Weights of a small contrastive audio-text model: text encoder activation gelu.
Rows from block 2 of the text encoder, named by matrix and row number. Rows with one number belong to one attention dimension. Each number is 50 + 12 x the weight over its row's rms, rounded and kept within 0 to 99. All counts start at 0. After the name is the row's rms in percent of the matrix's.
# v: attention value (text_encoder.blocks.2.attn.v.weight, 128x128), inputs 0-127
# proj: attention output (text_encoder.blocks.2.attn.proj.weight, 128x128, transposed), outputs 0-127
v.73 114:50 50 50 50 50 50 50 79 50 30 50 35 50 68 67 24 50 50 50 74 68 29 50 50 50 72 50 33 50 33 50 50 50 68 50 50 50 50 73 50 33 50 83 62 50 50 50 50 50 50 50 30 29 50 50 50 50 50 24 63 50 50 33 37 70 50 50 50 50 31 65 50 50 30 50 50 25 50 50 32 50 50 30 17 33 50 50 73 50 50 50 50 50 50 50 35 61 50 50 84 50 50 61 50 28 39 62 50 27 50 39 50 50 50 50 36 50 50 50 50 50 50 73 70 50 50 50 50
proj.73 115:35 50 69 24 50 50 36 62 65 50 50 37 25 72 50 50 50 50 50 67 50 73 50 67 50 50 50 50 50 18 40 29 35 50 25 50 50 50 31 50 50 40 63 50 35 63 50 28 50 50 26 50 50 50 50 50 67 50 65 61 50 50 50 59 50 50 69 78 50 60 50 50 50 34 50 50 50 69 50 50 79 50 50 69 50 35 30 50 34 50 35 34 50 29 36 65 72 50 50 50 50 39 71 50 50 50 25 50 50 50 50 50 50 50 50 50 50 66 67 73 50 50 71 50 50 74 50 50
v.74 097:50 63 35 50 50 50 50 29 50 50 50 50 50 50 50 50 50 34 50 28 50 64 50 50 70 50 50 50 30 50 50 63 50 50 72 50 50 50 30 50 50 04 50 50 50 50 50 50 50 50 50 50 50 67 50 50 50 50 83 50 36 50 79 50 50 50 50 66 50 19 76 28 50 50 50 13 50 50 50 68 50 50 50 50 71 50 50 50 50 50 50 50 17 84 26 50 50 29 50 50 50 50 68 50 50 50 72 83 50 73 50 50 50 50 50 50 50 50 50 50 50 50 50 50 50 50 50 50
proj.74 088:50 50 50 50 50 24 50 50 32 83 50 13 50 50 30 65 50 50 50 50 50 50 50 50 50 50 50 50 75 50 50 50 50 50 73 50 50 35 50 50 68 50 50 50 67 50 50 50 50 50 50 50 50 26 50 33 50 50 50 50 50 67 50 50 50 50 28 50 50 50 50 50 28 50 68 50 50 50 50 50 34 50 50 50 81 50 50 77 69 50 62 81 50 84 33 50 50 33 50 50 50 50 50 75 50 80 50 50 73 50 79 50 50 34 24 71 50 50 50 50 50 50 50 50 50 50 50 74
v.75 098:50 50 50 66 65 50 50 25 50 50 50 50 50 50 29 74 50 50 68 50 50 50 50 37 50 50 36 50 50 50 50 50 65 50 68 73 82 50 33 50 75 50 50 15 31 50 36 62 30 50 50 50 50 72 50 50 50 22 69 35 50 38 50 50 18 50 38 50 71 50 50 50 50 50 50 16 50 50 50 50 62 50 65 67 50 76 50 37 50 50 50 50 65 50 50 23 50 50 50 50 50 36 31 63 50 50 50 50 30 50 28 50 50 50 29 66 50 50 50 50 50 50 27 50 50 64 50 50
proj.75 090:50 50 09 64 50 50 66 50 50 50 50 50 50 34 66 50 50 50 50 50 50 50 50 28 33 34 50 50 50 50 66 50 50 50 73 50 65 50 50 50 50 50 50 19 67 50 50 74 50 50 50 50 50 74 50 50 50 50 50 31 50 50 50 50 50 50 34 50 72 50 50 50 35 50 50 50 50 29 50 50 30 50 27 50 34 76 50 50 50 50 50 69 50 86 50 50 35 67 66 50 50 50 50 50 37 50 67 50 50 50 50 50 50 32 50 50 50 22 22 50 26 50 50 68 40 39 86 24
v.76 105:50 50 50 36 50 86 69 50 50 50 19 50 50 35 50 50 50 33 30 34 50 50 50 50 27 71 50 35 35 50 50 50 64 50 39 63 29 50 50 28 29 70 50 50 50 50 50 30 50 67 50 50 50 50 50 50 50 79 50 50 35 61 67 50 61 31 50 50 27 50 67 50 50 50 33 50 20 67 50 16 50 50 50 31 50 30 50 65 68 50 50 50 50 50 35 50 50 50 35 50 50 64 50 35 50 50 50 81 50 50 50 50 50 27 50 50 50 50 30 69 50 50 50 65 50 50 50 50
proj.76 089:50 50 82 27 50 50 29 76 50 50 50 50 50 50 50 50 38 27 50 50 50 50 50 72 50 50 50 50 50 50 30 69 78 50 50 24 33 50 50 50 40 50 50 70 29 50 50 30 50 50 50 66 50 16 50 50 29 50 50 50 27 61 50 50 50 50 50 50 50 50 50 50 70 50 50 50 50 84 50 50 50 50 68 30 73 50 31 50 50 25 50 50 50 19 50 50 50 50 21 50 50 50 50 50 50 50 50 50 50 50 50 50 66 50 50 50 50 65 50 50 93 50 50 50 50 59 50 67
v.77 093:50 50 50 50 50 68 50 50 50 50 50 50 50 50 50 06 50 50 50 27 50 50 34 70 68 50 50 50 50 50 67 50 69 50 50 50 50 50 50 29 50 50 50 50 50 50 73 50 62 50 50 78 50 50 50 50 34 78 50 50 64 50 50 50 50 50 50 28 50 50 80 50 50 74 50 50 72 34 71 50 50 50 50 21 65 21 50 50 50 31 31 50 50 50 50 67 50 50 33 80 50 65 50 50 50 50 73 50 77 50 50 50 32 50 50 50 50 50 50 66 69 27 67 50 50 50 50 67
proj.77 089:50 50 83 50 50 37 26 50 50 71 50 31 50 50 21 71 50 50 50 50 50 50 50 50 50 50 50 27 50 50 50 50 50 50 50 50 27 25 50 50 50 73 50 50 50 50 50 28 66 22 50 77 69 19 50 50 50 50 50 74 50 68 50 50 64 50 50 75 26 50 50 50 50 50 50 50 39 50 74 50 50 50 50 50 77 34 50 50 50 50 50 50 50 50 33 50 50 33 50 50 50 50 50 50 65 50 50 50 50 50 50 50 50 50 50 50 50 50 83 50 77 27 29 50 66 50 31 71
v.78 097:35 50 50 50 75 50 50 31 50 50 50 50 50 50 50 50 80 50 50 50 50 50 50 32 50 34 50 50 50 50 50 50 50 50 50 68 50 50 50 50 64 84 50 50 30 69 50 50 50 50 50 65 50 65 75 09 50 50 72 50 50 50 50 50 50 50 50 50 50 50 34 64 50 50 50 50 50 50 50 50 50 33 50 66 35 76 50 29 50 36 71 50 75 50 50 50 50 50 36 30 76 50 19 50 50 50 50 50 50 50 50 50 50 50 50 50 32 40 75 50 33 50 31 36 05 50 50 65
proj.78 083:50 50 12 72 50 50 82 50 50 50 50 78 50 29 78 50 50 50 50 50 50 50 50 31 32 50 50 50 50 50 70 50 50 50 50 50 76 72 50 50 50 50 50 50 68 50 50 75 50 50 50 50 50 68 50 50 50 50 50 21 50 50 50 50 50 50 50 24 66 50 50 25 50 73 50 50 50 30 50 50 23 50 50 50 20 50 50 50 50 50 50 50 50 72 50 50 32 50 68 50 50 50 50 50 50 50 78 50 50 50 50 66 50 50 50 50 65 31 21 50 18 50 50 50 50 50 50 28
v.79 111:70 50 50 50 50 28 50 50 73 50 50 50 24 50 50 50 50 65 50 66 50 35 50 27 29 50 50 50 67 41 50 50 50 50 50 70 50 50 50 69 50 50 50 36 50 50 50 50 50 50 50 34 50 74 50 50 50 20 50 50 69 24 34 50 67 50 50 50 36 38 33 50 24 40 50 24 50 50 50 50 50 26 50 50 50 50 50 50 50 50 82 63 72 68 50 23 50 67 67 50 66 50 67 39 50 30 50 50 24 50 50 50 61 35 70 50 50 50 65 50 33 75 35 66 50 50 50 50
proj.79 111:50 50 50 50 50 50 70 50 50 50 50 50 50 50 69 24 66 50 62 50 50 50 50 50 50 50 50 75 50 50 69 50 21 50 50 68 72 82 50 50 50 50 50 50 50 50 50 50 38 72 24 23 50 81 50 72 50 50 50 34 61 24 50 50 40 75 50 50 50 50 64 50 50 50 35 50 50 50 32 50 50 50 32 50 29 64 50 50 26 50 50 27 50 50 50 50 50 50 50 50 50 23 73 50 50 38 50 50 26 50 37 50 72 50 50 50 50 50 24 50 28 50 50 50 50 66 61 24
v.80 096:50 50 50 50 50 24 50 50 50 66 50 50 26 50 50 50 50 50 66 50 50 50 50 50 27 24 73 50 50 50 50 50 50 50 50 67 50 50 68 76 50 50 50 25 20 83 50 50 50 50 50 35 50 50 50 50 50 23 70 50 78 50 35 50 50 50 50 50 50 50 31 68 50 50 75 50 50 70 50 75 63 50 50 50 50 50 50 27 50 50 50 69 78 70 50 50 74 50 50 50 50 50 50 50 50 50 23 50 50 50 30 50 74 36 82 50 50 50 50 50 33 64 50 50 50 50 50 50
proj.80 099:67 50 31 62 43 50 73 50 50 50 50 50 50 50 70 27 50 64 56 50 50 35 50 39 50 50 50 68 50 50 78 50 27 50 50 65 73 83 50 50 50 50 50 50 50 50 50 50 40 50 32 30 50 75 50 50 50 50 50 22 72 23 50 50 50 73 50 35 50 50 50 50 50 50 50 66 50 41 32 50 27 50 50 50 23 71 50 50 33 50 50 50 65 64 50 50 50 50 50 50 50 32 65 50 50 33 72 50 50 50 31 50 69 50 62 50 50 33 26 50 23 50 50 50 50 50 50 20
v.81 114:67 50 37 50 50 50 50 68 50 62 30 50 50 50 50 50 50 50 50 50 60 50 50 50 21 61 50 62 50 50 50 50 50 39 38 50 50 67 50 81 50 50 50 50 50 50 50 30 50 69 22 50 50 67 50 50 50 50 20 50 50 50 50 38 63 27 27 50 50 33 50 63 50 50 62 86 36 76 50 24 50 36 50 50 50 64 50 36 50 50 68 50 72 34 50 64 50 50 65 50 82 50 34 38 50 50 25 50 32 33 50 50 72 32 71 50 50 65 50 63 38 65 50 50 50 50 50 50
proj.81 131:67 50 50 36 50 79 50 72 50 50 50 71 50 50 81 27 50 39 50 50 37 66 50 66 50 50 50 73 35 50 50 50 50 50 50 50 50 69 50 31 32 41 50 50 50 50 50 50 37 75 35 50 33 60 50 75 35 50 50 50 50 50 65 50 29 50 64 27 50 50 50 50 68 50 32 69 50 71 23 57 50 65 50 50 36 68 29 50 27 29 50 30 50 23 65 50 50 66 32 50 50 50 50 50 50 34 50 61 40 34 50 65 59 50 50 33 59 50 41 50 50 50 69 50 50 63 60 50
v.82 091:50 50 35 50 50 26 50 50 50 65 50 50 50 50 50 65 50 50 67 22 50 31 50 28 50 25 50 50 50 50 50 50 50 50 50 50 66 50 50 50 50 50 66 50 08 75 29 50 70 50 50 50 66 50 50 50 50 50 50 23 50 50 50 50 50 50 50 50 50 50 30 50 50 50 50 15 50 50 50 50 50 12 50 50 18 50 50 28 22 50 50 70 77 50 50 25 72 50 50 50 50 50 32 50 50 50 50 50 50 50 50 50 50 25 35 50 50 27 50 34 50 50 50 50 50 63 50 50
proj.82 088:50 50 28 50 50 50 69 50 50 50 50 50 50 50 50 50 50 67 50 29 31 29 50 35 30 50 69 50 50 60 73 50 50 50 50 50 50 75 50 50 50 50 50 50 50 50 76 50 50 50 32 50 50 74 50 50 50 70 50 18 67 32 32 50 50 75 50 37 50 50 50 50 50 50 50 50 50 50 50 50 13 38 50 50 26 77 50 50 29 50 50 50 50 70 50 50 50 50 71 50 50 25 50 50 50 35 80 50 50 50 32 50 70 50 76 50 50 27 50 50 31 50 50 50 50 50 50 19
v.83 096:50 50 50 50 50 69 50 34 50 50 50 66 65 50 72 50 50 50 50 50 50 91 79 50 50 50 50 50 18 50 50 50 50 50 50 50 68 27 50 50 50 31 24 50 50 50 50 50 50 50 50 50 50 50 50 25 50 50 50 26 50 50 63 50 50 50 50 50 65 50 50 65 50 26 50 50 89 70 50 50 76 50 50 50 50 69 64 50 50 50 50 50 66 50 50 50 29 60 50 25 50 50 50 50 50 50 50 50 82 75 50 87 50 50 50 50 24 50 50 50 50 50 37 32 50 50 35 50
proj.83 089:50 50 50 71 50 50 50 37 22 50 50 50 75 50 50 50 50 50 50 50 50 50 50 50 50 50 50 50 50 72 50 80 69 50 50 36 50 50 50 50 50 50 50 50 80 30 50 74 50 50 84 50 50 50 50 50 50 50 50 50 50 50 50 15 50 29 19 30 50 50 50 38 50 50 50 50 50 33 50 50 50 50 70 50 50 50 50 50 80 50 71 73 50 50 50 50 50 50 50 50 50 74 26 50 50 50 50 50 84 50 73 50 15 50 50 50 64 50 32 30 50 50 50 50 32 29 50 50
v.84 106:50 50 73 50 64 50 50 50 50 34 50 50 50 66 72 50 50 50 31 50 36 76 50 50 63 50 31 50 50 50 30 37 50 38 50 30 50 34 50 31 50 50 50 64 50 74 74 50 50 50 80 50 50 50 50 30 34 50 72 50 77 50 50 50 33 74 50 30 50 61 50 35 66 50 32 33 67 50 50 76 50 50 50 34 50 38 68 29 20 50 50 50 37 64 24 67 50 50 50 50 28 50 50 50 65 66 50 28 50 73 50 66 50 50 50 50 50 50 50 50 50 64 50 50 50 50 50 50
proj.84 129:35 50 50 68 50 19 50 26 35 50 50 40 50 50 30 74 50 62 50 50 50 50 31 37 50 50 50 50 50 38 64 37 50 39 50 50 50 50 50 50 72 59 50 50 50 64 40 50 50 24 66 50 50 37 60 21 70 50 50 50 64 50 50 40 68 39 38 70 50 50 50 50 27 50 72 50 31 24 73 50 50 50 50 65 50 33 71 50 66 71 60 75 50 76 37 61 50 32 65 50 50 50 50 64 50 64 50 38 60 62 50 36 30 61 50 63 50 50 63 50 50 50 38 50 50 39 30 63
v.85 099:50 50 50 50 50 25 68 50 50 50 79 36 50 50 50 82 50 50 72 50 50 50 50 50 50 33 64 50 50 34 50 50 50 50 50 50 50 50 33 50 50 50 50 50 16 72 27 68 38 50 50 31 50 68 50 50 50 24 50 50 50 50 50 50 50 50 22 50 50 50 50 50 50 50 70 50 50 62 50 50 50 50 50 65 50 71 50 50 35 50 50 50 50 80 50 29 50 74 50 82 50 50 50 83 50 50 50 32 28 66 50 50 50 71 50 50 50 69 50 28 50 73 50 50 34 50 50 30
proj.85 099:50 50 27 50 50 50 50 50 50 50 50 50 50 50 50 50 67 50 66 50 50 50 50 38 33 50 50 50 50 50 71 29 23 50 50 77 66 50 50 50 50 50 73 24 50 50 50 50 50 50 30 21 50 93 50 50 50 50 50 34 65 33 33 50 50 70 50 50 61 50 50 50 36 50 50 50 50 34 50 50 37 50 21 74 31 50 50 50 50 65 50 50 50 76 50 50 50 67 64 65 59 29 50 50 36 50 50 50 50 50 40 50 50 50 58 50 50 26 26 50 21 50 50 50 50 50 75 19
v.86 085:50 73 50 50 67 50 50 81 50 67 50 50 27 50 50 74 50 50 50 50 50 76 67 50 30 26 50 50 50 50 50 50 50 50 50 50 26 67 37 50 50 50 50 78 50 50 50 33 50 50 24 50 50 50 72 50 50 50 34 50 81 50 50 50 50 16 22 50 80 40 50 50 50 50 50 50 50 74 50 24 50 50 50 50 24 50 50 50 50 71 75 50 65 50 50 50 50 77 50 50 50 50 50 50 50 50 29 50 50 19 50 50 50 50 50 50 50 37 50 50 32 50 50 50 50 50 50 50
proj.86 083:50 50 50 50 50 77 72 64 50 19 34 88 50 50 88 50 50 50 50 50 50 50 50 50 50 50 50 74 26 50 50 50 50 50 50 50 50 70 50 50 50 50 50 50 50 50 50 50 50 83 50 50 50 65 50 73 50 50 50 16 50 35 50 50 26 50 50 15 50 50 50 50 50 50 37 72 50 50 30 50 50 50 50 50 16 50 37 30 50 50 50 33 50 23 77 50 50 71 50 50 50 50 50 50 50 24 50 50 50 50 50 50 50 50 50 50 50 50 37 50 37 50 69 50 50 50 50 50
v.87 090:50 50 50 50 33 89 50 50 61 84 50 50 50 50 50 50 50 50 50 50 67 50 79 50 50 71 32 71 23 50 50 34 50 70 50 50 50 50 50 50 50 50 50 50 79 50 78 50 50 50 34 67 80 50 50 50 50 62 50 50 31 50 70 50 50 50 36 50 50 34 50 50 50 50 50 50 50 50 50 50 50 50 69 50 69 50 50 50 50 50 50 50 34 50 50 50 50 22 70 50 50 50 50 50 50 50 50 81 50 50 50 50 28 50 50 50 16 50 20 50 50 50 80 50 71 50 50 50
proj.87 084:50 50 50 27 50 50 26 50 50 80 50 50 50 50 50 50 50 39 50 50 50 50 50 50 50 50 50 50 50 50 29 50 72 50 50 29 50 27 50 50 50 50 50 50 50 50 50 50 64 50 50 78 50 20 50 50 31 50 50 83 09 72 78 50 50 50 50 50 50 50 50 50 50 28 50 50 50 72 50 50 50 50 74 27 83 50 50 74 50 26 50 50 50 39 50 50 50 50 27 50 50 50 50 50 50 50 50 50 73 50 74 50 50 50 28 50 50 50 50 50 79 50 50 50 50 50 50 78
v.88 077:50 50 32 50 50 90 50 50 50 50 28 50 73 50 50 50 50 50 70 50 50 50 50 73 50 80 50 50 15 50 50 50 50 80 50 50 50 50 50 50 50 50 30 50 96 50 50 50 50 50 50 50 50 50 32 50 50 50 17 50 50 50 50 50 50 50 50 26 50 50 50 50 50 50 50 50 79 79 50 14 50 68 50 50 50 50 50 50 75 50 50 26 50 26 50 50 23 50 50 50 50 50 50 67 24 50 50 50 50 33 50 50 50 50 50 50 50 50 50 50 50 50 50 50 50 50 50 50
proj.88 081:50 72 50 30 50 50 25 70 73 50 50 50 50 50 50 50 50 50 50 50 50 83 77 69 50 50 50 50 50 50 13 50 50 50 50 25 50 50 50 50 29 50 50 50 50 50 31 50 50 50 50 50 50 50 50 50 50 50 50 73 17 50 77 50 50 50 50 50 50 50 50 50 62 50 50 50 83 75 50 50 50 50 50 50 50 50 28 50 50 50 50 50 50 12 50 50 50 50 20 23 50 78 50 50 50 50 50 50 50 24 50 50 16 50 50 50 50 50 50 50 77 50 50 50 50 50 50 50
v.89 109:50 25 50 50 50 50 50 19 50 50 68 50 50 50 26 50 50 50 73 69 70 50 67 50 15 50 50 50 13 50 50 50 50 50 71 50 50 50 31 50 50 41 50 34 50 50 28 50 50 50 26 50 50 72 50 50 50 30 50 50 50 50 70 50 50 37 18 50 50 50 68 50 50 50 50 30 50 50 50 50 32 50 67 50 50 50 50 50 50 30 79 33 50 50 69 32 50 37 73 50 63 50 50 50 27 50 36 50 26 50 50 50 50 50 50 50 50 59 27 50 50 50 50 50 50 67 66 61
proj.89 119:59 50 50 37 50 61 50 50 50 63 50 50 50 50 60 26 50 50 50 69 50 59 69 50 50 27 38 50 68 50 50 33 50 50 87 50 50 50 50 50 50 38 50 26 50 50 50 66 50 75 36 50 50 81 50 50 26 32 50 50 28 50 50 73 50 50 50 50 50 50 50 50 50 50 50 50 64 65 37 50 37 65 50 50 50 73 29 69 50 50 50 33 50 50 50 33 50 74 50 50 50 50 50 50 28 50 50 50 50 50 50 50 50 32 50 50 50 25 20 50 50 50 50 50 31 50 99 31
v.90 106:50 50 50 72 50 50 50 03 50 85 50 50 62 50 50 50 50 50 50 50 50 50 50 50 50 37 50 50 50 50 29 32 50 60 50 50 69 62 19 50 65 50 37 50 50 50 38 69 74 50 50 50 50 50 38 50 50 50 87 34 50 50 50 50 50 85 50 28 50 50 50 28 50 81 50 50 50 50 79 64 50 50 70 50 50 50 70 50 50 50 50 50 50 50 50 29 50 79 50 50 66 50 50 50 37 50 34 50 74 50 69 35 50 50 50 50 50 50 50 50 50 64 50 38 35 50 50 50
proj.90 103:50 50 50 66 50 34 50 32 50 64 50 35 70 50 32 50 50 50 50 50 50 27 50 30 30 50 50 27 73 74 66 50 50 50 80 50 50 50 50 69 64 63 50 24 50 50 50 50 50 50 50 50 72 68 50 50 32 50 50 50 50 50 50 50 50 50 34 50 50 50 50 50 50 50 61 11 50 34 50 50 23 34 50 50 50 50 50 64 70 61 60 62 31 80 50 50 40 50 50 63 50 50 50 50 50 50 70 50 50 50 50 50 70 50 67 50 50 25 37 27 50 50 25 67 50 29 67 35
v.91 105:50 50 61 50 86 50 50 68 50 50 50 66 50 50 50 50 50 37 50 50 29 38 67 50 50 36 50 50 68 50 50 73 50 50 50 68 21 50 73 50 50 50 63 50 50 50 50 50 50 50 81 68 50 50 50 50 50 50 50 29 50 50 22 50 50 26 50 73 50 50 28 50 50 16 50 50 50 50 50 33 50 36 22 50 50 50 50 50 50 50 50 50 50 30 22 50 71 50 50 12 69 50 50 31 50 50 75 50 50 30 50 50 72 50 50 50 50 50 64 50 70 50 50 50 50 50 50 50
proj.91 105:31 50 50 50 50 50 69 50 77 50 24 50 50 50 50 71 50 50 50 35 50 50 50 50 50 50 50 66 28 50 50 78 50 50 50 50 50 50 50 50 22 29 50 78 50 50 50 50 50 50 50 50 50 24 84 72 63 50 35 19 50 50 50 50 50 50 50 27 78 50 50 50 50 50 50 80 50 50 32 50 50 50 50 50 26 50 50 50 21 50 50 73 50 50 50 36 50 50 65 32 50 50 50 50 50 50 50 50 50 50 50 74 50 50 30 50 50 80 50 50 35 50 74 50 50 72 50 50
v.92 102:66 50 50 36 50 68 50 50 66 35 50 50 50 50 36 30 50 50 50 50 50 50 50 50 64 50 50 33 50 50 50 50 50 80 50 50 50 50 50 50 39 50 80 50 50 50 50 50 50 63 50 50 50 50 29 70 50 50 32 96 29 50 50 50 50 50 64 50 29 18 80 50 28 66 31 50 37 50 65 50 50 50 50 50 50 50 50 50 50 50 50 50 24 50 32 50 50 50 50 68 33 35 50 72 50 50 50 50 30 20 50 11 35 50 66 65 50 50 50 50 50 50 65 50 65 50 50 50
proj.92 092:28 50 79 24 50 50 31 50 73 67 50 24 50 70 25 50 50 50 50 50 50 50 50 63 50 50 50 50 50 36 33 50 50 50 50 50 36 50 29 50 50 50 50 50 34 50 50 28 50 34 50 50 50 32 50 50 50 50 50 88 50 50 50 59 50 50 50 86 50 50 50 50 50 27 50 50 50 66 50 23 74 50 50 50 79 22 50 77 50 50 50 50 50 29 50 50 50 50 35 50 50 50 50 50 50 69 24 50 50 50 50 50 50 50 50 50 50 67 70 50 77 50 50 50 50 50 36 71
v.93 089:84 50 50 24 50 72 50 50 70 50 50 50 50 50 22 50 50 50 50 50 50 27 22 50 50 62 50 50 50 37 50 23 50 74 50 50 50 50 50 50 50 50 92 50 19 50 50 50 50 50 50 50 50 50 33 50 30 70 50 50 26 50 50 50 50 50 31 34 50 27 50 70 07 50 50 50 50 50 50 50 50 50 75 50 50 29 50 50 50 50 50 50 17 50 50 50 50 71 50 50 50 50 50 50 30 50 50 68 27 50 50 50 50 50 50 50 50 50 50 50 50 50 50 69 50 50 50 50
proj.93 068:50 50 79 18 50 50 32 50 50 50 75 15 50 50 28 50 50 50 50 50 50 50 50 50 50 10 50 50 50 50 50 50 50 50 83 50 50 50 50 50 50 50 50 50 15 50 50 26 50 50 50 50 50 50 50 50 50 50 50 50 50 50 50 87 50 50 50 77 50 50 50 50 50 50 50 50 50 72 50 50 50 50 50 50 82 50 50 81 50 50 50 50 50 50 50 50 50 50 50 50 50 50 50 50 50 50 27 50 50 50 50 50 95 50 50 50 50 50 50 50 50 50 50 50 50 97 50 50
v.94 145:59 50 50 69 26 50 35 67 50 36 50 50 30 58 50 40 50 50 50 50 50 50 39 50 50 50 50 50 67 50 68 70 61 34 17 50 37 50 67 50 50 78 50 68 28 50 58 34 50 50 50 50 50 50 69 50 34 71 40 77 62 50 39 72 85 50 70 50 50 50 41 50 66 50 50 71 32 50 50 50 50 50 39 50 50 50 40 50 50 50 50 50 75 50 50 50 50 50 50 86 33 50 65 50 65 35 31 38 69 50 62 50 50 50 69 67 75 50 50 50 50 50 50 50 50 34 39 50
proj.94 175:50 50 75 50 39 64 50 57 50 30 50 67 50 55 50 42 50 50 50 50 50 50 33 65 58 64 62 50 31 41 50 50 50 50 18 50 40 65 38 40 50 63 50 63 30 57 32 31 50 43 44 50 50 50 32 61 60 64 69 50 68 36 50 50 50 50 65 59 33 65 50 50 66 50 33 50 50 50 50 50 76 39 50 50 38 31 50 32 50 50 42 22 64 24 50 70 61 50 40 50 35 40 63 38 65 37 50 59 35 50 30 50 66 65 72 41 63 66 82 50 61 50 50 50 60 50 25 50
v.95 142:68 50 50 50 50 50 60 25 50 73 32 68 59 36 50 70 40 50 50 34 50 50 66 50 50 50 50 50 50 73 34 60 50 50 61 50 29 50 24 68 38 50 33 50 50 34 50 50 70 50 32 59 79 50 41 50 58 50 50 24 50 50 63 50 50 50 58 73 50 50 37 61 50 67 50 50 50 50 50 37 50 40 64 64 50 50 50 33 71 65 62 50 69 28 68 50 50 73 50 39 50 68 38 37 50 50 27 73 67 61 50 63 50 35 50 50 26 50 38 67 30 50 50 50 50 50 50 32
proj.95 154:71 50 50 56 33 63 58 62 50 50 50 70 70 26 64 37 50 50 50 37 36 50 65 50 42 50 50 50 50 90 50 74 68 61 73 50 50 50 73 50 50 50 36 50 58 27 50 62 50 65 62 58 50 50 40 66 20 50 40 39 41 50 50 50 35 50 50 13 50 50 50 50 71 59 41 50 50 50 50 50 23 43 55 25 44 72 50 50 50 50 50 41 41 41 68 30 50 62 50 50 50 50 38 32 50 50 72 61 50 40 50 61 71 50 50 38 63 41 35 29 50 50 50 50 50 50 61 50
v.96 090:50 50 22 50 50 50 50 50 50 37 64 50 50 50 50 50 74 50 50 50 50 81 50 50 50 50 32 50 69 50 50 69 50 50 50 74 50 66 50 50 50 50 50 50 50 27 50 50 37 31 29 50 30 50 50 50 50 50 69 50 69 50 50 50 50 76 19 50 69 50 75 50 50 50 29 35 50 50 50 50 18 50 50 50 50 61 50 28 32 50 50 30 50 50 50 30 66 50 50 50 50 50 50 50 50 50 16 50 50 84 50 50 50 50 50 50 30 50 50 33 50 50 18 50 32 50 66 67
proj.96 096:50 24 50 50 68 21 32 30 50 50 50 50 50 50 50 50 50 50 35 74 50 62 50 50 50 50 50 50 72 69 50 67 50 29 50 50 50 72 50 50 50 50 33 50 66 36 50 50 69 50 35 27 50 71 50 34 29 50 50 50 50 50 50 21 50 50 38 50 74 50 34 50 50 50 76 50 50 50 50 50 50 50 50 50 50 92 50 50 50 50 85 50 70 50 50 50 50 50 34 31 30 73 50 50 50 71 50 50 50 50 68 50 40 71 50 50 50 69 50 50 50 50 21 50 50 50 50 50
v.97 091:50 50 50 14 50 50 50 32 50 50 50 50 73 50 50 50 50 50 35 50 50 50 50 50 50 50 50 50 50 50 50 20 50 50 50 50 71 50 50 50 50 68 50 50 50 50 32 50 50 50 68 25 50 50 50 50 34 50 31 50 50 69 66 70 50 50 85 50 50 31 50 50 31 50 50 50 07 70 68 50 50 50 22 50 69 50 50 50 25 50 50 50 50 50 50 50 50 50 66 50 74 50 50 50 50 50 50 67 50 20 66 35 50 50 50 50 50 50 28 87 50 65 50 75 50 50 50 50
proj.97 091:50 50 50 50 50 79 76 73 50 50 50 50 24 50 50 64 50 50 50 50 50 34 50 50 50 50 50 50 50 50 27 31 50 66 63 50 50 50 50 50 69 50 50 50 50 50 50 50 50 87 50 50 50 18 50 50 50 63 50 50 50 50 50 50 50 50 50 50 50 50 50 50 50 50 50 50 74 71 50 50 37 50 50 50 71 22 50 50 38 50 23 50 30 50 50 50 50 50 66 50 50 25 70 50 68 27 50 16 50 50 24 50 50 23 50 17 31 50 50 77 50 50 73 50 50 50 50 50
v.98 083:50 50 50 50 65 72 50 50 70 50 50 50 50 50 50 50 50 50 50 50 50 50 10 28 50 18 50 26 11 65 32 50 31 50 50 50 50 50 50 50 50 50 25 50 50 50 85 50 50 50 50 68 36 50 15 50 50 50 50 50 50 50 50 50 50 50 50 20 50 78 50 50 50 50 50 68 69 23 50 50 50 50 70 50 74 50 50 50 50 50 50 70 25 50 50 69 50 50 50 50 50 50 50 50 79 64 50 50 50 50 50 67 50 50 50 50 72 50 50 50 27 50 50 50 50 50 50 50
proj.98 043:50 50 50 50 50 50 93 50 50 50 50 50 50 50 50 50 50 50 50 50 99 50 50 50 50 50 50 50 50 50 50 50 50 50 50 50 50 50 50 50 50 50 50 50 50 50 50 99 50 50 50 25 50 50 50 50 50 50 50 50 50 50 50 50 50 50 50 50 50 50 50 50 50 50 50 50 50 50 50 50 50 50 50 50 50 50 50 50 50 50 50 81 50 50 50 50 50 50 50 50 72 14 50 50 50 50 50 09 50 50 50 50 50 50 50 99 50 50 50 07 50 50 50 50 50 50 50 50
v.99 093:50 50 39 50 50 50 50 50 29 50 50 50 50 50 50 50 50 50 50 31 50 70 50 90 50 50 50 79 50 50 21 50 50 50 50 50 67 50 32 50 50 50 33 50 50 50 50 50 50 73 50 70 50 50 65 31 31 50 65 50 50 82 50 50 50 50 50 50 50 27 35 31 34 27 50 50 50 50 50 50 50 50 50 50 83 50 22 71 50 50 50 50 50 50 33 50 22 34 50 66 50 50 50 35 20 50 71 74 35 50 50 50 31 50 50 29 50 50 50 50 50 50 50 82 50 50 50 50
proj.99 086:50 50 50 50 50 80 50 50 50 71 50 31 50 50 50 50 79 50 38 67 50 50 79 67 50 50 50 50 50 50 22 50 50 50 50 50 50 50 50 50 50 50 50 50 50 50 77 50 50 77 50 50 50 17 50 50 37 50 50 50 18 50 50 50 50 50 50 50 50 50 32 50 50 50 68 50 50 74 20 50 37 50 50 41 70 86 50 50 25 50 50 50 69 50 50 38 50 50 50 50 17 50 67 50 50 50 50 50 50 50 28 50 70 50 50 18 30 50 72 50 50 50 50 50 50 50 50 73